Weights of a small masked image model: width 384, 27900 steps.
Rows from block 2, named by matrix and row number. Rows with one number belong to one attention dimension. Each number is 200 + 30 x the weight over its row's rms, rounded and kept within 0 to 999. All counts start at 0. After the name is the row's rms in percent of the matrix's.
# v: attention query, key and value (stacked) (model.blocks.2.attn.qkv.weight, 1152x384, the v third), inputs 0-76
# proj: attention output (model.blocks.2.attn.proj.weight, 384x384, transposed), outputs 0-76
v.301,082,184,202,280,189,212,192,220,166,187,231,234,221,195,196,227,229,228,228,157,182,204,167,220,220,127,190,226,214,177,202,235,191,183,241,228,194,181,162,230,232,196,170,218,175,238,173,207,224,218,236,205,196,233,124,227,183,182,212,183,170,226,266,196,208,227,235,265,233,191,160,176,165,238,208,225,203,189
proj.301,086,216,215,154,155,196,250,215,228,201,221,154,194,187,178,184,215,227,193,209,250,170,210,190,224,254,199,237,188,205,172,182,206,196,181,215,197,217,245,181,163,198,229,180,188,183,199,164,181,167,186,179,209,194,220,171,216,200,188,223,229,181,202,205,218,200,172,179,192,183,198,217,243,220,237,183,180,205
v.302,088,200,218,219,156,168,194,146,235,181,192,157,225,154,184,173,169,158,222,182,175,173,270,197,185,241,180,138,127,247,191,231,192,175,200,170,237,193,199,158,222,208,251,176,191,165,151,206,177,255,189,249,162,219,172,243,219,184,168,201,195,214,220,203,174,213,206,226,152,224,216,215,212,209,185,206,244,203
proj.302,104,203,175,146,171,242,192,215,196,161,169,283,227,232,181,223,178,154,224,182,196,178,191,191,195,171,242,239,177,193,203,198,210,211,194,216,209,202,238,213,123,207,198,157,169,222,167,238,202,141,187,185,191,225,186,216,190,177,197,206,206,166,163,199,229,212,230,224,218,198,178,206,233,223,204,175,211,229
v.303,086,211,198,196,227,198,206,172,208,218,224,193,178,234,185,168,172,218,182,172,182,246,236,217,137,218,177,185,207,147,179,211,247,198,226,238,162,194,207,155,225,170,130,160,226,168,193,176,225,234,274,206,204,166,152,255,203,148,181,200,226,167,227,229,211,191,184,197,172,208,168,181,147,240,158,188,268,235
proj.303,098,255,195,207,209,189,248,196,205,165,192,190,215,200,209,243,173,202,179,251,207,228,150,167,235,176,173,215,189,194,150,188,226,223,194,181,190,188,245,279,195,278,217,192,174,252,190,144,198,186,185,183,233,206,228,167,206,211,161,159,202,222,266,165,225,222,154,201,208,200,225,200,211,190,213,213,175,183
v.304,096,157,264,186,222,223,252,212,203,194,223,189,227,212,187,150,158,171,202,181,172,171,193,145,151,248,223,215,194,202,222,199,209,216,173,169,227,273,219,227,159,233,250,261,162,197,190,229,245,258,208,195,241,169,141,148,200,263,230,189,207,251,136,256,222,222,198,209,179,230,176,181,216,185,184,170,192,196
proj.304,099,254,148,256,192,200,125,200,161,232,237,214,207,169,208,216,204,179,193,189,162,242,197,205,224,192,179,191,205,208,163,210,205,168,219,236,177,123,172,175,235,169,176,185,224,192,188,216,173,107,169,190,149,218,198,229,187,175,173,199,143,147,261,152,231,210,176,205,220,187,231,172,199,186,183,248,185,189
v.305,097,212,187,187,202,206,145,224,219,211,234,195,222,204,176,174,199,181,166,210,207,198,208,123,206,183,219,166,182,167,222,268,199,199,216,220,226,238,200,241,190,229,237,231,215,210,172,211,234,208,201,207,214,184,215,212,198,184,198,162,236,200,180,169,204,192,193,245,195,224,197,175,145,182,187,184,210,215
proj.305,097,200,246,205,217,212,226,135,199,182,168,216,172,239,246,204,238,247,217,186,176,245,180,308,170,174,182,182,249,197,182,176,234,232,191,193,140,180,238,215,230,213,174,167,187,203,206,176,185,228,193,235,200,236,179,191,201,227,211,196,190,185,185,249,180,197,213,137,243,173,208,189,244,230,203,243,211,196
v.306,105,228,210,211,249,202,224,173,203,254,199,205,151,190,174,209,289,212,206,248,150,186,189,246,172,195,207,156,191,206,215,270,189,231,173,165,240,160,254,195,197,204,191,157,175,224,173,184,166,164,215,185,214,167,238,193,172,225,198,205,215,183,187,240,157,204,142,268,204,199,174,201,213,186,217,243,223,193
proj.306,103,202,189,189,149,232,167,195,199,126,225,149,237,213,151,188,143,227,199,160,268,216,156,235,205,229,236,229,195,150,168,203,194,231,239,229,153,195,153,227,186,206,236,175,216,161,174,189,262,208,179,207,200,172,193,231,190,179,211,209,195,197,204,157,220,191,240,163,173,164,219,220,178,196,203,157,238,203
v.307,099,203,198,141,176,204,226,181,193,228,192,261,195,266,228,195,251,168,168,174,204,230,206,185,190,213,179,242,156,173,195,194,142,167,247,188,203,123,216,230,200,206,253,244,232,234,172,227,200,188,172,213,188,223,241,208,172,247,145,181,198,175,167,211,210,167,189,183,192,165,237,214,186,179,123,193,195,195
proj.307,107,191,189,284,219,211,209,210,154,189,188,218,209,166,181,191,184,226,200,181,210,158,233,238,195,211,238,117,216,241,187,217,197,256,146,178,168,238,194,175,163,218,196,211,207,199,227,190,179,228,234,179,225,185,177,210,195,195,226,236,206,222,221,180,157,229,254,210,219,242,200,222,192,211,253,186,207,239
v.308,107,184,176,174,192,199,195,116,224,156,227,277,195,223,202,211,251,199,185,191,222,146,215,188,179,146,181,181,244,207,160,212,193,222,221,195,196,165,187,238,206,183,113,192,205,215,170,189,172,148,188,201,144,232,182,245,214,190,213,213,198,192,195,199,173,200,239,173,215,181,247,209,199,183,207,190,198,260
proj.308,108,222,219,212,235,167,219,283,199,218,173,167,220,160,180,181,143,182,250,220,189,216,157,218,260,238,206,215,125,170,237,211,196,167,236,160,203,194,203,152,205,168,239,217,174,224,194,208,236,185,207,221,260,184,168,215,205,235,162,143,220,199,235,226,183,190,127,209,188,274,147,187,196,224,213,210,178,140
v.309,099,242,183,141,226,189,239,208,279,167,188,130,200,225,217,172,239,187,204,189,196,261,212,186,201,259,205,214,221,181,251,240,235,169,183,208,189,224,232,201,250,161,259,184,224,213,193,167,214,223,156,225,218,168,237,231,256,200,212,184,241,200,169,260,169,227,182,260,222,201,212,222,238,235,179,180,179,178
proj.309,104,181,172,225,185,199,174,191,174,283,216,264,177,192,217,224,165,224,206,217,211,142,209,184,180,158,228,186,138,227,206,167,209,192,236,186,128,177,180,196,166,254,101,202,164,206,184,224,198,206,250,248,185,230,186,158,167,233,220,220,202,191,210,169,199,193,238,136,201,167,192,208,132,155,208,231,190,274
v.310,105,231,154,225,196,202,238,156,193,169,231,209,250,204,239,148,159,187,230,225,184,195,250,180,180,210,188,170,202,242,225,188,213,197,196,216,192,225,197,167,162,201,245,211,241,231,187,179,179,203,186,149,222,230,190,209,177,250,196,237,221,237,194,157,178,160,163,252,242,235,193,184,148,258,161,191,176,210
proj.310,105,185,234,202,223,190,195,220,215,220,191,199,167,220,156,263,216,192,156,230,208,194,211,236,170,181,235,182,206,151,163,201,199,228,214,171,199,191,193,228,175,228,165,231,164,195,210,214,209,191,213,222,156,185,202,144,198,191,239,197,204,190,233,204,221,234,199,169,224,157,194,192,211,181,238,220,222,173
v.311,099,238,156,188,167,240,171,155,187,182,164,212,214,234,220,217,255,165,204,164,218,224,215,199,162,172,232,241,173,151,193,185,170,228,197,199,184,148,222,137,200,209,165,236,222,198,185,229,201,177,217,157,184,199,217,202,192,162,238,156,188,200,220,170,192,236,244,168,227,177,243,162,204,200,178,203,212,131
proj.311,096,213,268,175,242,172,207,251,172,165,192,181,178,197,175,183,173,234,186,256,170,214,178,190,223,200,185,168,238,256,213,202,222,192,199,242,236,229,167,219,195,203,200,143,217,231,217,193,246,242,186,230,217,183,171,193,253,246,135,240,198,212,195,203,219,182,166,200,185,243,210,231,184,186,190,204,210,255
v.312,098,190,188,214,170,198,187,167,195,161,199,199,223,194,174,140,175,196,178,252,228,184,207,238,244,209,231,159,143,201,180,225,206,165,199,196,158,206,197,213,262,223,166,181,173,176,238,203,205,204,169,219,183,166,226,248,170,209,183,243,211,213,206,255,234,208,192,201,249,213,235,253,255,248,182,182,241,211
proj.312,102,196,168,197,193,194,199,228,183,222,191,257,208,193,217,263,237,219,249,127,177,206,162,207,131,180,165,234,225,169,204,188,187,244,220,176,218,233,196,205,174,204,217,209,214,218,160,200,193,230,194,163,209,240,233,191,176,196,215,156,171,181,176,206,222,207,225,228,144,194,214,148,149,187,233,225,221,199
v.313,098,228,174,151,179,218,173,175,196,157,170,174,202,236,165,190,240,163,160,149,171,195,158,197,222,179,243,146,207,200,183,197,179,160,221,168,182,239,179,179,196,178,202,201,154,188,224,213,170,205,222,178,160,171,201,262,159,254,192,176,208,240,160,203,236,177,158,211,225,193,235,216,239,191,157,154,223,220
proj.313,106,189,245,210,187,216,177,211,232,240,204,240,162,128,235,206,168,257,204,205,236,201,219,150,161,200,200,231,198,234,220,162,198,197,221,215,235,169,214,230,214,186,214,182,217,218,208,179,201,234,169,213,248,185,196,155,193,161,231,221,128,191,274,184,191,236,273,187,187,173,152,181,208,206,197,236,221,190
v.314,098,192,224,222,200,214,148,191,217,247,183,223,196,161,203,179,263,215,234,210,212,201,148,214,264,205,187,175,194,199,216,228,166,185,160,150,174,216,210,172,224,204,180,255,242,229,256,235,193,194,122,232,200,202,219,185,227,191,193,211,177,176,188,144,217,196,220,213,241,176,149,151,211,189,211,197,193,162
proj.314,098,195,176,229,213,183,200,239,179,161,184,171,228,228,168,243,182,173,175,207,225,197,259,201,134,204,222,232,216,206,149,192,241,189,220,249,228,205,199,213,200,162,265,166,151,185,184,137,202,187,247,184,169,185,183,191,181,188,236,196,241,214,223,264,160,196,193,224,187,226,221,219,198,190,178,182,203,205
v.315,103,227,230,178,308,192,204,181,182,223,179,156,228,213,203,182,225,209,195,218,215,218,238,191,217,235,231,189,226,232,243,190,205,171,208,195,194,132,177,205,214,157,225,234,246,216,161,217,189,160,261,184,224,248,190,198,202,201,202,212,245,196,183,143,180,174,211,216,198,179,187,168,128,145,231,254,238,189
proj.315,101,192,147,223,156,199,231,183,246,164,216,215,181,184,204,237,189,151,204,196,160,154,152,209,229,207,169,197,180,185,171,234,194,203,212,215,200,251,222,206,198,199,170,185,178,152,202,240,191,225,157,250,203,211,212,215,190,201,166,211,150,162,168,236,228,219,191,178,245,163,209,210,234,208,206,172,168,240
v.316,101,155,174,216,215,213,217,197,197,233,185,161,156,196,227,166,185,217,228,187,202,154,187,163,179,172,171,185,232,176,239,174,146,185,189,173,186,254,177,235,178,143,141,226,221,170,228,234,239,241,218,205,224,200,204,192,154,216,183,228,174,230,99,250,182,181,200,180,211,148,196,206,185,197,150,222,205,195
proj.316,108,234,221,199,194,181,197,200,209,150,218,192,239,190,210,202,213,178,168,172,186,251,230,212,186,258,212,211,177,217,171,217,247,208,187,223,180,166,209,214,205,209,212,233,171,223,175,184,154,155,180,180,182,211,193,228,216,174,237,221,204,162,268,173,191,213,198,198,172,224,211,222,229,168,260,179,161,238
v.317,097,126,227,183,245,163,225,219,229,190,228,231,183,211,184,184,167,173,198,200,238,233,189,173,160,209,191,180,240,163,183,191,232,201,250,259,214,199,184,183,182,214,196,225,194,217,187,177,229,255,169,188,170,182,228,194,212,225,180,221,217,183,221,221,156,175,185,221,113,182,184,223,185,163,142,192,244,181
proj.317,103,243,170,193,189,218,168,174,176,208,171,185,201,239,251,207,200,218,173,194,190,184,239,235,249,236,206,228,169,220,145,183,154,195,187,168,142,246,243,226,212,171,194,170,221,204,185,208,198,181,252,198,205,207,154,207,266,166,202,208,195,199,183,220,202,200,224,175,245,180,223,160,214,225,222,206,159,193
v.318,098,208,182,168,194,218,162,158,206,206,148,229,187,215,191,220,183,243,264,215,166,207,167,226,285,226,230,209,196,201,193,135,215,226,208,178,173,184,139,163,220,233,221,196,125,150,158,241,199,208,182,178,192,174,230,151,189,195,172,208,253,223,210,166,219,213,183,165,156,189,185,234,219,237,191,202,229,211
proj.318,095,190,202,211,217,194,241,261,188,215,303,173,221,183,196,196,164,186,154,221,203,180,205,185,135,207,175,191,239,215,186,244,207,153,211,261,255,196,282,224,195,188,203,218,275,214,253,147,190,190,222,186,223,182,166,211,237,196,194,166,145,189,225,223,203,224,220,224,241,233,197,169,180,189,230,195,173,139
v.319,099,207,225,194,139,177,137,203,189,185,170,205,152,156,191,223,206,191,151,178,211,207,202,180,175,217,185,215,234,224,229,223,189,181,233,187,220,270,161,197,202,237,164,193,176,203,224,245,225,173,205,148,151,181,186,247,206,231,209,226,190,168,169,232,214,179,153,208,290,209,226,228,216,182,212,214,197,187
proj.319,102,154,194,189,250,183,235,184,248,199,258,153,244,209,203,236,199,198,250,182,185,196,189,213,214,170,220,189,194,173,156,180,201,194,168,220,207,159,224,167,200,179,203,188,200,216,166,153,168,244,208,204,249,222,227,160,180,175,184,192,208,215,241,213,207,213,180,188,148,197,160,172,201,208,183,142,219,237
v.320,106,179,269,186,228,197,164,186,251,136,195,248,225,142,230,233,215,202,188,243,207,225,209,264,184,160,199,159,176,179,233,217,247,179,230,222,178,222,125,165,253,232,252,199,209,233,254,156,212,220,234,248,153,152,200,167,164,178,231,230,179,145,286,211,178,191,178,186,231,206,219,179,156,209,185,181,240,190
proj.320,096,224,198,234,169,201,152,185,196,200,225,174,203,236,170,149,181,233,200,228,218,180,241,137,201,280,223,183,190,189,212,202,219,229,173,175,218,229,197,187,201,207,203,208,228,191,207,207,179,206,242,181,222,257,163,220,225,165,159,157,231,252,188,187,230,228,213,175,167,258,165,191,207,230,209,239,181,198
v.321,089,182,217,185,207,257,237,271,187,182,196,179,184,190,156,273,203,272,148,184,200,164,155,250,214,178,221,148,165,197,181,258,137,203,141,200,256,179,228,261,180,168,226,180,224,245,153,230,183,172,167,187,263,209,165,231,192,187,124,201,196,225,196,147,210,236,172,221,214,200,162,186,177,146,211,193,191,250
proj.321,092,194,207,233,181,177,165,227,196,220,225,175,198,187,227,198,204,167,285,185,190,212,202,153,225,199,187,197,236,236,181,196,254,207,239,170,224,214,182,185,243,167,207,168,180,205,153,205,169,189,289,208,182,169,181,178,216,208,254,200,219,184,176,223,208,174,202,220,204,196,221,179,239,265,195,178,225,153
v.322,121,190,178,162,250,201,172,140,188,203,220,201,159,192,191,198,232,210,186,244,192,224,196,246,191,214,241,160,228,218,187,212,233,189,239,186,199,268,144,190,241,232,248,187,165,193,226,163,214,250,188,266,162,220,216,195,218,142,215,179,209,183,256,140,194,182,179,230,293,237,149,197,169,215,203,167,207,225
proj.322,109,199,206,251,193,155,146,187,231,169,211,181,265,172,212,198,191,203,165,192,241,190,243,234,235,173,154,217,199,198,231,264,178,230,163,192,193,180,177,177,176,255,194,177,206,176,206,198,192,160,238,191,202,160,174,209,210,219,169,157,138,187,222,227,190,257,225,175,152,268,205,191,249,176,182,216,198,230
v.323,073,173,194,188,140,143,130,136,194,201,235,167,188,170,214,193,226,193,205,255,196,227,182,200,192,247,221,212,196,181,247,198,230,193,205,197,152,144,195,224,224,179,164,212,217,198,217,219,224,202,225,206,195,155,194,224,228,203,127,207,164,210,185,181,181,204,210,156,231,168,153,187,227,180,169,237,188,237
proj.323,073,225,180,191,236,193,206,173,173,193,171,212,257,227,201,167,168,254,226,217,234,181,211,188,211,210,182,173,213,145,200,228,166,232,210,250,230,207,184,216,230,162,199,208,171,164,222,184,237,210,130,189,178,254,179,155,184,220,226,169,170,226,207,255,188,237,186,203,202,239,221,147,160,215,236,165,201,175
v.324,098,206,188,192,193,187,221,202,158,214,180,197,242,224,159,184,186,190,181,180,193,154,196,208,167,235,243,231,210,194,233,220,198,183,179,197,227,159,270,180,178,158,173,214,226,240,192,202,172,139,128,206,232,172,192,286,179,195,239,175,209,233,172,171,178,189,231,189,155,228,199,175,245,182,179,196,216,195
proj.324,094,225,204,186,123,190,219,252,208,239,202,211,190,175,228,235,172,180,159,227,189,178,205,198,179,186,151,166,169,188,122,187,155,241,230,184,182,196,225,219,199,217,245,247,225,139,151,225,222,216,240,201,216,202,216,207,175,166,200,213,194,180,202,191,209,213,188,230,225,177,261,222,208,202,191,224,214,219
v.325,076,171,170,228,172,220,249,229,188,202,186,240,215,203,142,180,234,171,201,178,204,209,197,154,219,185,187,242,211,223,188,174,219,186,122,232,220,219,229,155,205,214,259,247,153,226,172,218,207,210,195,185,192,229,185,232,200,224,218,214,239,239,193,145,252,221,222,190,192,175,212,232,266,141,235,161,249,213
proj.325,085,199,233,173,170,165,186,136,189,225,235,250,185,183,266,176,221,198,167,192,172,183,221,206,142,189,224,182,180,193,198,221,241,189,304,224,202,165,165,198,172,141,122,184,215,183,244,173,134,247,186,199,185,201,223,175,146,191,201,250,230,197,217,229,200,201,255,204,207,174,168,155,204,286,156,203,204,162
v.326,123,212,247,189,285,180,227,206,259,189,213,224,194,226,204,143,188,204,199,179,222,223,220,225,203,156,176,142,217,206,187,245,198,199,297,173,262,231,240,218,217,164,213,179,219,179,256,175,238,195,240,208,200,213,166,225,165,201,167,162,147,187,204,212,194,201,174,255,190,248,205,209,180,202,260,211,170,208
proj.326,110,226,207,181,212,231,170,197,197,223,208,184,205,163,219,268,171,154,191,213,227,196,222,133,256,223,244,235,197,216,161,204,173,244,159,194,156,190,179,161,235,252,183,218,186,250,205,211,209,206,231,209,153,206,253,136,231,146,258,209,189,197,278,220,145,204,199,171,177,220,171,162,208,216,159,162,209,227
v.327,089,216,188,152,231,202,197,233,220,185,195,139,158,172,207,227,227,188,204,195,190,217,207,192,181,168,157,155,176,153,200,223,189,190,219,209,231,183,194,276,183,181,181,151,240,236,254,212,203,208,194,122,201,217,166,213,186,241,171,177,171,220,231,235,196,225,228,210,183,219,235,205,228,222,183,224,163,190
proj.327,094,196,164,218,196,191,161,127,194,244,240,218,169,211,175,175,171,213,223,179,226,233,202,155,251,223,216,216,185,222,181,177,269,189,171,178,215,204,204,195,264,184,198,232,176,209,160,201,259,171,208,296,195,169,232,180,165,231,215,249,236,177,210,205,190,249,169,191,176,148,112,228,179,183,237,169,232,211
v.328,110,142,165,200,172,211,164,228,131,252,188,145,172,183,218,245,201,239,194,168,196,159,182,205,225,207,272,220,196,243,205,163,168,208,144,202,216,199,198,192,163,213,224,221,208,222,113,223,136,188,195,169,208,212,227,173,240,213,221,242,178,225,160,179,201,183,181,174,225,183,186,216,204,158,207,213,227,197
proj.328,096,223,163,193,185,232,242,179,198,157,190,176,207,204,170,157,251,209,201,195,203,220,175,228,217,203,172,193,182,151,221,183,197,189,236,195,185,202,221,212,187,200,175,171,207,189,205,188,238,187,195,224,226,198,212,193,222,225,223,189,221,182,196,223,196,182,181,219,212,193,265,141,166,227,141,218,211,211
v.329,106,203,236,151,192,240,217,131,186,204,238,223,174,191,230,206,196,221,171,243,157,218,242,210,188,217,170,195,184,150,225,185,218,194,193,210,151,216,176,156,208,270,232,213,146,200,279,177,227,237,210,208,185,170,144,131,163,189,246,217,203,180,272,176,197,212,160,240,203,140,207,117,218,201,136,202,215,198
proj.329,106,180,182,211,220,149,157,171,255,202,202,227,246,213,200,163,243,216,224,166,258,210,184,229,183,206,196,177,192,233,228,276,225,218,220,224,233,202,164,220,184,175,195,229,226,153,166,212,217,196,154,234,231,251,225,236,196,194,168,215,229,211,175,226,216,256,232,187,178,225,134,242,213,208,215,200,204,163
v.330,076,196,171,171,229,144,204,194,240,237,214,189,191,190,197,194,205,172,162,233,186,193,205,238,220,187,159,240,251,258,158,175,261,218,221,203,215,190,171,156,225,245,194,221,166,146,225,172,235,226,199,241,197,191,284,136,179,178,170,169,181,154,241,199,166,170,172,141,213,227,175,160,162,191,157,207,192,162
proj.330,080,182,204,205,232,247,145,195,213,208,191,206,214,219,182,213,219,222,183,182,156,195,191,189,181,169,271,155,205,169,179,239,161,190,190,191,168,185,187,179,211,207,229,193,172,249,182,244,225,192,237,196,213,195,229,270,221,191,229,216,167,276,196,216,175,192,240,223,166,230,197,211,191,175,251,249,232,215
v.331,075,266,192,226,226,177,235,196,228,200,187,161,162,193,255,208,144,208,203,267,220,210,207,225,163,234,264,189,164,153,257,220,184,250,208,244,168,195,198,207,222,139,171,158,218,222,220,182,187,228,182,240,208,198,176,199,145,188,272,235,227,252,215,157,223,190,248,187,217,177,229,166,138,221,226,233,217,188
proj.331,080,201,223,192,171,193,172,205,231,221,151,219,209,196,139,176,226,188,226,188,167,197,212,172,228,144,133,241,191,219,177,208,172,189,209,148,222,248,198,232,229,227,212,208,173,179,163,203,257,137,233,223,191,191,175,203,238,245,133,162,177,194,217,175,207,230,156,204,222,184,222,227,223,203,216,226,208,248
v.332,094,180,213,159,195,208,178,195,202,194,174,180,186,247,182,230,208,256,162,249,180,202,219,182,182,204,179,144,164,167,232,275,153,175,224,201,170,180,259,220,209,187,165,204,246,184,191,227,188,150,177,210,172,209,150,199,164,192,209,180,197,204,222,182,188,234,178,228,165,189,186,242,182,224,189,229,127,195
proj.332,092,236,219,247,167,198,153,205,236,188,235,175,163,196,210,158,185,184,244,190,200,168,136,167,170,192,156,227,201,218,121,111,252,218,228,162,215,253,205,215,265,155,227,237,202,203,209,166,185,211,212,210,206,194,197,220,230,225,213,203,190,230,214,192,260,226,159,224,167,157,175,175,264,202,206,195,270,183
v.333,088,207,215,199,227,184,178,221,195,214,144,203,213,214,244,156,183,234,228,159,182,190,230,155,195,205,229,142,164,169,193,162,202,215,227,158,222,166,188,162,167,173,215,258,246,188,231,271,183,191,197,172,219,184,184,225,223,216,181,193,178,232,200,200,199,222,225,198,145,155,213,224,220,209,178,211,174,162
proj.333,083,189,264,189,212,215,251,184,204,232,212,235,197,238,140,191,199,169,211,209,123,197,138,260,195,175,167,206,163,208,210,169,157,179,216,226,192,221,192,216,179,196,214,196,166,213,203,187,191,162,203,227,206,254,189,219,173,147,229,179,218,236,151,206,253,190,119,146,262,183,193,238,208,185,228,209,239,212
v.334,080,253,175,157,249,203,210,179,187,179,205,266,227,237,181,181,191,197,149,188,236,238,196,220,242,227,236,223,222,171,231,180,205,183,188,225,201,194,233,182,216,170,177,244,214,214,236,178,271,160,162,176,235,178,174,213,198,146,182,215,264,227,199,157,207,214,262,211,229,239,196,188,191,185,156,200,224,207
proj.334,093,187,192,211,182,195,206,214,176,213,144,132,199,178,242,236,153,197,211,228,169,169,243,213,171,219,149,186,199,172,191,232,133,220,290,171,230,192,225,196,146,217,246,188,172,163,161,222,179,201,210,158,167,219,230,191,177,218,230,175,130,229,168,210,160,166,181,228,139,172,187,218,176,213,203,228,171,180
v.335,074,201,208,182,202,237,218,195,169,197,212,196,199,152,192,148,227,200,234,184,190,157,218,180,250,246,187,194,175,178,167,192,139,151,237,176,222,185,196,254,144,144,205,178,199,229,233,149,181,177,141,190,236,208,159,171,238,187,173,218,141,219,164,234,161,172,184,197,259,208,183,163,185,155,158,235,176,162
proj.335,085,166,176,139,231,184,185,240,244,217,186,161,161,199,235,164,188,199,223,225,193,211,183,217,151,143,210,223,238,244,185,186,237,180,221,207,173,226,212,201,216,228,214,245,200,178,188,223,187,144,205,236,215,205,213,208,199,235,208,193,255,171,207,176,234,215,211,177,173,190,203,210,187,192,187,182,198,173
v.336,107,256,226,164,223,208,209,177,151,221,174,241,192,236,176,167,219,206,242,213,246,158,156,213,239,212,210,203,195,177,197,199,173,193,228,183,196,209,169,202,241,175,201,234,129,170,186,190,142,262,212,277,198,197,202,193,178,204,197,211,211,170,222,218,206,172,235,200,201,218,227,187,244,191,253,282,226,210
proj.336,103,143,234,175,165,191,178,195,203,271,196,209,160,197,173,244,230,196,167,172,210,211,234,153,202,169,217,194,130,233,194,223,218,193,201,197,204,246,222,176,188,216,227,226,204,183,212,264,204,160,216,187,182,235,161,167,218,180,176,186,225,216,216,228,179,147,224,209,182,196,170,148,179,202,198,215,194,205
v.337,108,180,123,202,203,255,256,168,228,195,201,223,225,213,149,179,205,222,216,226,213,248,178,202,187,143,191,188,151,225,210,217,204,240,179,223,227,178,186,201,194,239,216,158,170,190,281,136,208,161,166,186,214,185,232,196,188,204,158,167,180,216,169,239,149,185,198,218,202,245,196,212,221,246,237,241,265,227
proj.337,111,200,202,206,223,204,187,165,133,222,172,205,181,189,204,236,164,236,202,223,194,231,284,158,158,225,226,187,193,217,229,202,199,203,184,234,188,195,263,171,188,168,187,203,194,204,174,227,204,223,235,195,163,178,217,243,180,230,187,176,193,131,218,189,246,198,185,232,146,230,209,210,223,213,156,241,161,159
v.338,096,237,245,217,232,259,251,206,204,195,253,166,214,243,235,175,208,199,222,242,239,213,137,173,236,199,243,191,194,192,191,188,161,234,192,184,235,182,184,210,225,224,132,191,181,239,192,168,179,202,229,218,209,170,121,198,178,241,211,231,237,167,210,194,211,239,221,166,169,215,183,184,204,223,256,179,166,162
proj.338,092,196,187,179,142,181,178,136,222,211,201,226,236,191,190,203,210,192,178,177,190,238,279,214,184,176,205,190,213,178,174,147,223,250,151,207,181,206,203,248,192,162,222,206,206,194,151,200,212,156,235,212,151,266,252,175,240,166,232,279,226,209,186,232,225,242,205,200,132,195,177,178,193,168,164,175,152,199
v.339,085,210,181,204,212,200,204,177,161,225,159,206,175,225,224,196,247,219,191,224,191,174,206,200,185,139,185,172,192,237,239,165,190,210,182,181,142,230,205,219,229,159,145,241,194,238,231,232,191,149,252,270,223,222,194,184,227,257,212,194,209,227,242,192,137,201,154,186,179,206,231,235,189,195,195,177,170,190
proj.339,096,189,195,206,199,221,156,240,238,141,243,153,213,194,172,172,224,228,178,212,226,175,183,186,198,191,199,174,223,161,151,206,177,184,239,212,209,188,238,146,187,203,227,224,217,107,187,185,217,243,187,172,151,181,219,186,126,201,208,177,213,176,198,208,180,179,226,174,222,211,181,184,178,208,196,198,249,239
v.340,107,206,256,164,153,209,197,208,244,203,177,198,184,217,193,182,239,197,170,191,198,139,252,162,182,171,236,193,235,201,238,189,164,212,121,150,169,166,179,154,260,201,176,180,198,206,145,170,157,195,185,227,219,241,230,210,137,214,215,235,173,211,211,166,190,232,222,206,203,201,180,200,209,219,193,180,164,256
proj.340,116,242,162,180,231,209,136,182,173,217,213,173,257,230,196,207,238,215,222,186,208,238,197,254,204,245,202,166,194,219,153,234,194,209,239,207,162,196,224,208,182,176,225,152,200,140,152,239,208,171,211,181,160,203,134,203,201,193,229,161,176,215,130,259,199,193,179,228,198,200,192,197,213,159,200,174,190,157
v.341,102,204,195,245,240,223,211,180,153,199,178,181,204,194,164,256,176,205,168,230,219,198,209,194,260,206,189,212,260,207,156,225,245,114,204,239,194,201,221,161,199,190,202,158,234,219,185,167,206,204,201,205,183,215,206,166,163,214,160,189,221,163,156,178,169,178,136,152,178,193,191,167,172,206,228,220,187,185
proj.341,106,226,220,168,181,210,195,187,229,212,151,130,187,197,210,171,180,240,165,271,156,244,192,210,215,167,172,202,216,223,221,181,206,231,165,203,256,230,201,238,183,181,170,198,224,171,218,183,200,210,196,163,197,200,206,184,225,188,138,205,224,211,243,189,160,184,201,230,196,216,208,219,201,135,206,141,201,172
v.342,104,215,180,187,246,174,212,200,197,180,187,212,200,197,235,181,167,223,215,187,167,185,236,171,176,215,294,183,208,180,181,175,186,231,202,207,160,216,224,153,175,196,179,217,253,199,209,192,242,239,193,225,179,205,154,237,231,243,157,130,220,208,220,183,194,181,165,170,185,173,219,231,194,148,148,185,165,188
proj.342,110,217,209,211,201,243,214,258,175,171,222,185,218,207,178,191,221,184,269,232,264,172,179,192,243,200,158,224,192,223,167,186,224,209,194,163,228,201,151,214,207,164,226,203,132,182,214,172,149,125,209,184,205,164,201,218,194,246,241,189,206,223,204,198,220,221,206,194,155,172,208,190,211,190,249,202,213,193
v.343,104,162,217,169,199,171,128,177,237,219,183,159,157,190,169,152,210,158,265,150,198,190,179,180,231,241,168,206,196,162,206,208,215,185,229,209,254,177,173,228,152,208,204,208,184,208,207,208,172,222,212,236,166,151,192,246,263,175,212,170,253,163,201,232,212,232,191,154,178,154,236,178,161,178,221,234,159,246
proj.343,104,243,265,154,200,147,247,186,212,198,219,218,214,196,196,190,201,200,162,199,144,201,166,215,233,171,254,193,183,225,185,197,188,175,195,225,198,215,202,184,249,219,125,239,182,228,187,169,183,209,187,168,233,188,183,165,203,196,214,252,188,215,166,211,217,197,194,206,207,266,190,222,235,245,187,189,188,211
v.344,098,197,173,164,239,156,221,193,180,161,208,198,196,227,168,223,168,197,203,226,243,165,255,215,195,190,228,171,261,226,214,235,198,188,205,248,169,184,203,210,180,193,201,195,231,137,188,200,189,200,185,190,195,181,176,231,209,170,203,221,217,182,255,182,183,163,155,214,211,181,258,187,248,215,204,194,141,163
proj.344,105,193,223,238,171,197,138,248,187,217,178,208,255,145,228,239,214,139,165,212,190,215,172,190,165,217,181,199,193,206,207,204,193,187,260,174,232,231,208,183,226,164,197,174,200,216,237,185,200,200,185,203,227,222,188,182,160,164,171,218,166,208,179,165,142,215,240,164,146,112,166,218,194,242,215,169,261,267